{"horizontal_flip": false, "levels_per_channel": 8, "width": 128, "bias": "all", "qk_norm": true, "inner_norm": false, "tie_word_embeddings": false, "init": "trunc_normal_002", "beta2": 0.99, "cautious_weight_decay": true, "final_lr_fraction": 0}
Rows from block 3 of a small autoregressive pixel model, named by matrix and row number. Rows with one number belong to one neuron. Each number is 200 + 20 x the weight over its row's rms, rounded and kept within 0 to 999. All counts start at 0.
After each neuron's rows are labels from the 100 images, of 14976, where the neuron reaches its largest size: "top examples" is what is common among them. Only what is clearly more common there than usual is listed. The data: small renderings of single solids in any pose.
# gate: MLP gate (model.blocks.3.mlp.gate.weight, 512x128), inputs 0-127
# fc1: MLP up (model.blocks.3.mlp.fc1.weight, 512x128), inputs 0-127
# fc2: MLP down (model.blocks.3.mlp.fc2.weight, 128x512, transposed), outputs 0-127

gate.478,182,231,212,234,187,196,202,178,204,180,199,215,195,232,207,167,196,190,220,197,198,205,211,196,161,226,181,190,212,168,181,209,204,212,208,173,152,191,202,137,209,222,209,214,180,207,223,228,214,234,190,207,195,218,200,204,178,173,185,195,207,213,180,171,212,174,243,180,206,199,204,240,176,171,176,210,195,199,175,197,189,211,215,236,235,206,199,173,230,199,199,215,179,168,210,195,163,189,196,193,206,215,199,223,208,241,201,183,190,205,223,191,188,209,187,207,212,192,173,217,230,209,162,159,203,224,195,193
fc1.478,189,177,189,178,210,201,197,211,212,178,241,210,185,145,210,193,177,187,177,177,204,219,198,201,180,220,157,175,232,176,203,217,205,187,172,204,202,215,188,177,185,210,186,195,193,210,190,232,214,179,176,216,227,179,212,234,203,189,201,187,186,227,164,189,235,163,221,204,216,156,177,186,188,203,215,189,196,187,207,207,176,210,212,209,217,217,192,211,204,220,234,222,212,200,196,172,185,200,201,191,227,194,204,185,225,223,161,165,227,191,196,228,217,177,186,200,201,200,232,174,164,208,177,173,149,194,201,208
fc2.478,198,173,213,203,201,224,206,168,208,210,181,198,215,181,204,219,203,194,185,207,199,205,146,212,221,202,236,209,199,197,216,204,186,220,204,211,235,205,185,241,199,183,177,196,257,204,166,191,188,179,212,177,205,163,201,181,182,230,225,228,200,215,199,229,198,204,164,172,200,227,230,166,186,244,212,173,213,218,223,188,192,211,202,173,172,194,196,212,186,178,212,176,221,236,212,203,222,210,182,209,212,189,183,179,195,179,206,199,213,192,193,195,190,207,204,186,202,228,180,181,182,209,206,275,197,174,212,194
top examples: cube frame; spring

gate.214,209,209,187,213,167,205,196,166,182,199,202,227,219,212,220,201,174,197,232,193,186,193,153,197,200,204,199,195,221,189,202,170,160,194,192,200,203,213,227,202,194,201,217,220,190,205,162,198,205,219,167,243,190,216,215,216,222,186,193,179,180,194,200,147,203,192,209,184,238,213,157,252,192,193,185,191,165,210,158,164,203,238,192,186,198,181,160,188,204,185,165,182,181,156,225,195,205,208,206,196,223,209,202,188,191,204,202,189,201,211,217,227,193,200,187,208,201,228,174,183,229,202,186,167,216,215,208,211
fc1.214,196,220,182,234,219,184,227,178,228,168,220,197,210,227,215,229,192,202,203,215,159,192,164,205,223,195,174,210,175,218,181,229,243,197,211,199,211,178,174,199,206,210,218,196,188,203,247,186,178,221,209,222,187,191,229,214,210,206,169,191,178,178,184,175,177,205,174,213,197,184,205,197,206,186,217,196,175,200,221,185,204,178,203,186,244,187,218,163,208,197,212,231,248,188,174,207,164,176,220,227,224,186,214,205,200,192,219,173,208,194,178,203,160,191,193,197,207,234,186,216,169,221,193,217,229,209,208,204
fc2.214,185,193,203,195,205,194,191,216,196,195,201,172,197,189,190,212,227,162,213,176,180,202,258,200,185,180,209,199,199,194,207,217,243,182,172,195,192,197,188,186,186,204,194,181,212,221,219,212,179,170,196,182,216,212,202,197,207,208,172,162,201,204,194,223,198,184,224,212,165,156,219,164,203,232,163,196,181,218,243,230,198,199,213,192,193,200,211,219,224,219,236,193,193,217,211,194,192,221,223,204,163,179,210,223,202,205,237,150,207,165,190,196,208,204,235,208,177,184,230,203,178,220,220,228,218,165,183,225
top examples: purple; blue

gate.87,203,174,178,213,225,170,181,181,188,228,178,190,203,234,219,209,187,181,192,180,208,191,210,193,238,167,221,206,168,164,210,181,211,207,193,198,152,202,211,215,236,204,199,196,174,223,235,184,186,222,202,163,148,178,184,226,202,212,202,172,177,211,265,190,175,238,211,191,195,203,182,204,206,176,227,217,230,200,188,173,212,211,202,228,172,193,210,180,200,194,191,191,184,203,202,188,206,208,213,204,227,230,217,200,175,173,199,177,209,201,207,183,218,187,195,187,178,202,176,236,202,173,200,200,229,210,198,207
fc1.87,192,207,210,231,194,169,155,220,220,199,203,206,212,198,220,201,204,174,212,181,216,162,217,213,190,188,218,201,190,195,187,165,164,209,202,209,223,214,215,186,189,200,197,210,205,246,215,219,195,205,203,209,175,227,187,213,235,230,174,209,190,201,263,188,217,242,267,173,201,224,196,195,201,191,203,204,218,208,196,195,227,213,179,176,170,192,199,189,202,207,174,200,182,221,196,215,183,206,197,179,199,235,212,168,147,184,197,185,185,206,200,196,209,207,189,175,209,194,228,195,221,176,225,239,204,210,198,172
fc2.87,198,211,205,208,185,217,201,202,179,201,192,166,178,173,172,208,222,229,210,239,189,198,187,183,191,202,190,186,214,180,197,208,236,227,225,193,199,202,202,210,232,187,186,206,213,178,185,197,211,207,195,195,235,201,195,197,157,168,221,186,218,191,153,208,210,166,137,225,207,182,194,204,207,211,208,186,193,189,229,191,177,164,188,197,223,214,213,236,207,208,229,215,219,189,212,178,195,196,180,228,185,154,189,226,235,221,238,206,209,192,211,214,182,203,184,220,209,208,153,203,183,233,204,188,154,203,185,192
top examples: cube frame

gate.479,196,182,204,200,188,214,227,216,219,171,201,218,200,157,241,181,191,179,208,178,220,205,199,216,191,177,181,212,209,212,186,185,165,200,174,201,217,204,198,227,211,180,220,235,159,189,201,167,190,166,178,181,211,199,209,207,212,210,187,254,251,211,183,180,227,195,205,197,179,182,234,192,169,206,197,199,197,180,182,197,210,192,203,169,199,223,176,144,199,214,180,204,233,185,226,227,229,201,200,214,171,185,203,186,190,177,192,194,187,216,219,209,210,179,189,216,187,191,232,217,200,179,174,212,207,227,244,198
fc1.479,220,224,201,192,193,207,219,153,162,183,197,175,227,197,194,195,172,184,203,181,190,212,139,209,229,185,170,191,204,179,196,185,200,177,203,167,179,204,206,184,201,178,198,203,191,220,179,207,201,205,203,207,196,196,215,249,212,220,158,206,196,177,178,203,183,173,174,191,220,189,242,225,214,189,184,218,232,210,210,189,193,190,217,227,186,200,195,220,184,212,194,218,183,219,200,244,196,229,197,182,198,210,219,231,199,176,216,195,202,198,203,193,182,190,235,193,168,228,194,234,185,215,262,179,203,204,207,233
fc2.479,195,209,218,246,189,154,189,173,202,213,223,192,202,199,171,172,190,221,215,218,184,235,230,224,179,236,200,193,215,171,213,189,263,178,229,211,215,190,182,204,210,203,219,211,196,182,214,207,200,224,180,196,231,204,195,199,170,192,228,228,222,194,202,202,184,224,221,197,223,223,185,204,192,219,177,213,196,219,229,201,188,226,249,187,182,210,179,214,216,205,189,189,187,207,186,190,195,226,178,211,201,178,217,161,218,191,205,173,191,172,190,181,227,217,200,186,201,171,161,196,213,227,186,225,170,201,205,230
top examples: purple; black

gate.385,213,218,192,199,184,213,188,172,164,204,182,213,236,229,194,225,203,233,236,206,208,200,173,212,195,208,219,195,220,199,184,165,211,202,192,181,200,205,192,196,179,158,215,206,180,202,239,167,215,224,204,205,217,248,191,228,202,194,203,221,194,144,206,203,201,193,153,216,172,226,198,205,168,137,189,213,218,213,189,228,193,186,192,192,217,212,219,203,194,185,159,203,206,216,211,186,189,205,175,176,190,180,184,226,233,182,220,194,211,199,185,190,197,195,210,226,209,181,216,222,189,161,193,179,209,229,210,198
fc1.385,208,169,222,183,223,224,179,176,187,207,174,194,204,228,185,204,196,195,181,222,207,185,172,200,222,200,155,209,192,217,201,192,205,159,180,219,238,190,224,180,220,178,197,209,155,195,185,169,203,167,184,206,210,195,214,170,205,173,176,201,226,208,224,153,193,218,245,157,223,200,177,207,213,220,201,189,192,198,241,176,222,202,194,226,217,196,189,220,227,200,240,174,207,218,219,204,198,206,204,239,221,181,197,204,207,226,230,190,200,184,236,235,197,206,204,184,173,194,202,180,207,187,196,192,212,178,211,194
fc2.385,232,190,232,174,190,228,184,205,196,227,201,200,236,166,195,196,200,219,197,195,221,186,187,171,209,221,213,187,196,204,205,137,155,181,171,199,181,203,178,214,190,160,213,191,190,195,209,191,202,207,215,189,200,191,234,235,183,206,202,196,212,189,176,230,213,187,135,196,173,206,201,202,169,162,223,228,221,220,195,182,240,190,193,190,196,210,200,196,167,218,182,255,210,207,211,157,210,200,189,175,191,205,208,208,215,196,202,205,211,189,174,211,224,189,207,223,196,182,204,222,186,175,177,182,195,210,200,190
top examples: black

gate.210,196,181,234,182,186,202,225,190,245,225,211,169,197,194,199,196,225,203,219,236,213,207,196,159,228,194,198,202,211,244,203,183,169,189,200,204,213,210,200,220,172,197,197,219,240,224,203,233,202,216,202,209,193,234,203,225,196,238,208,193,178,223,244,204,209,196,197,215,228,220,190,251,214,212,199,219,173,212,202,186,211,187,203,206,163,205,192,212,177,223,236,212,210,178,205,229,192,239,201,247,200,204,190,214,194,195,215,189,187,241,214,190,185,194,190,218,187,221,163,218,205,205,229,219,219,168,213,202
fc1.210,197,215,222,202,170,218,201,190,177,216,205,210,179,186,211,196,193,215,171,204,198,176,221,231,210,209,185,193,159,161,181,165,185,174,220,197,212,176,219,189,214,177,194,198,196,187,198,193,199,182,183,226,200,245,217,190,254,214,220,211,181,165,222,216,238,209,198,206,232,193,208,203,225,173,174,255,202,194,227,198,165,211,205,198,198,194,209,187,201,188,165,214,206,180,196,184,245,226,191,214,222,192,223,183,185,179,203,227,177,191,217,183,199,208,201,205,220,197,200,237,180,166,214,174,231,205,171,221
fc2.210,192,213,158,207,234,208,208,198,197,196,168,222,217,195,196,226,212,174,214,240,204,226,208,201,215,201,215,179,184,205,203,208,197,204,184,205,194,208,184,166,201,214,229,205,231,217,200,178,203,207,247,173,222,190,188,172,207,162,204,219,219,228,195,181,184,199,205,196,180,189,215,198,190,203,178,195,207,194,180,204,178,174,183,218,195,239,197,222,208,209,224,167,216,276,209,233,202,189,216,165,190,209,174,199,212,244,174,232,224,210,199,174,201,209,171,195,219,213,174,168,208,221,176,181,179,191,200,221
top examples: purple

gate.54,226,187,204,230,210,181,237,230,248,191,227,209,197,197,213,199,188,237,202,229,208,205,198,192,228,190,207,193,224,215,222,192,208,232,185,186,222,160,180,194,179,249,210,229,205,210,197,218,211,222,194,187,206,204,207,201,236,205,256,206,190,209,215,168,199,217,180,195,182,224,221,170,195,210,195,191,205,202,192,210,201,203,181,214,190,166,182,183,190,214,170,213,207,182,203,237,192,217,221,193,171,196,213,187,187,215,196,229,185,188,231,246,213,179,166,195,235,206,161,200,181,174,192,200,222,233,220,190
fc1.54,177,209,187,175,221,206,206,232,218,194,212,176,227,177,211,183,230,198,213,183,202,188,184,174,215,208,182,152,182,232,245,234,205,196,209,217,202,215,185,186,251,200,154,217,211,172,208,180,182,211,218,214,188,206,215,197,170,203,179,169,226,218,185,235,211,179,217,238,205,210,180,196,165,209,183,198,199,182,186,195,200,199,203,165,215,201,217,202,192,208,191,218,197,239,183,199,212,168,210,225,183,178,207,179,229,190,187,218,209,169,195,213,219,167,199,202,166,221,230,219,245,189,192,202,184,182,203,193
fc2.54,207,228,207,233,177,230,190,163,213,213,191,207,209,181,179,231,165,203,192,210,191,223,221,183,191,214,193,197,215,175,200,168,187,215,202,208,193,223,177,192,181,202,210,213,211,206,193,229,212,186,174,230,208,182,192,218,254,190,195,228,209,226,209,189,186,212,194,220,175,191,169,202,235,168,234,182,208,193,204,171,204,206,176,186,165,216,152,171,225,155,213,180,233,197,225,188,198,233,205,215,251,192,198,204,199,187,204,180,203,213,205,202,215,205,222,226,252,218,195,183,213,188,209,195,180,194,209,207
top examples: cube frame

gate.333,231,223,205,240,191,193,195,203,163,183,198,244,191,189,198,223,220,186,164,196,210,184,191,219,196,176,233,206,169,204,178,214,185,269,223,194,188,186,213,210,228,206,236,206,169,195,212,210,189,235,204,214,184,211,183,168,196,172,235,197,208,182,210,187,187,235,195,177,186,200,186,193,166,215,192,195,219,221,193,203,194,213,206,207,192,205,201,212,209,207,214,182,222,179,184,219,231,183,173,180,183,222,194,188,171,173,220,207,216,247,212,196,162,165,178,207,187,188,190,177,209,223,219,193,231,220,198,199
fc1.333,207,209,195,163,201,218,196,203,170,186,188,165,233,202,222,200,209,177,179,155,215,216,191,188,203,197,219,223,169,216,190,211,177,181,194,211,194,213,218,180,228,200,221,219,193,214,210,208,251,217,220,195,201,198,207,225,177,209,155,226,185,186,185,193,204,232,191,233,185,219,233,171,215,218,242,179,160,207,199,184,203,208,199,198,195,218,210,213,220,196,166,192,168,199,202,192,215,234,220,202,200,172,191,212,215,198,201,221,193,227,217,182,224,222,241,192,230,225,218,229,177,173,203,223,215,228,198,167
fc2.333,188,167,219,202,180,222,241,168,207,223,182,194,210,198,212,172,180,226,193,185,187,188,196,227,216,191,193,173,188,206,224,222,238,189,225,203,195,227,217,214,193,206,160,201,195,172,221,238,208,152,173,158,202,183,192,194,176,205,207,224,196,215,175,211,220,181,179,247,231,177,219,186,205,188,195,239,214,181,190,148,187,207,219,221,195,208,184,192,190,206,184,223,198,188,213,198,210,208,213,193,215,225,201,216,219,233,237,203,203,189,205,220,207,200,203,210,190,237,190,176,159,208,176,230,191,213,192,209
top examples: cube frame; spring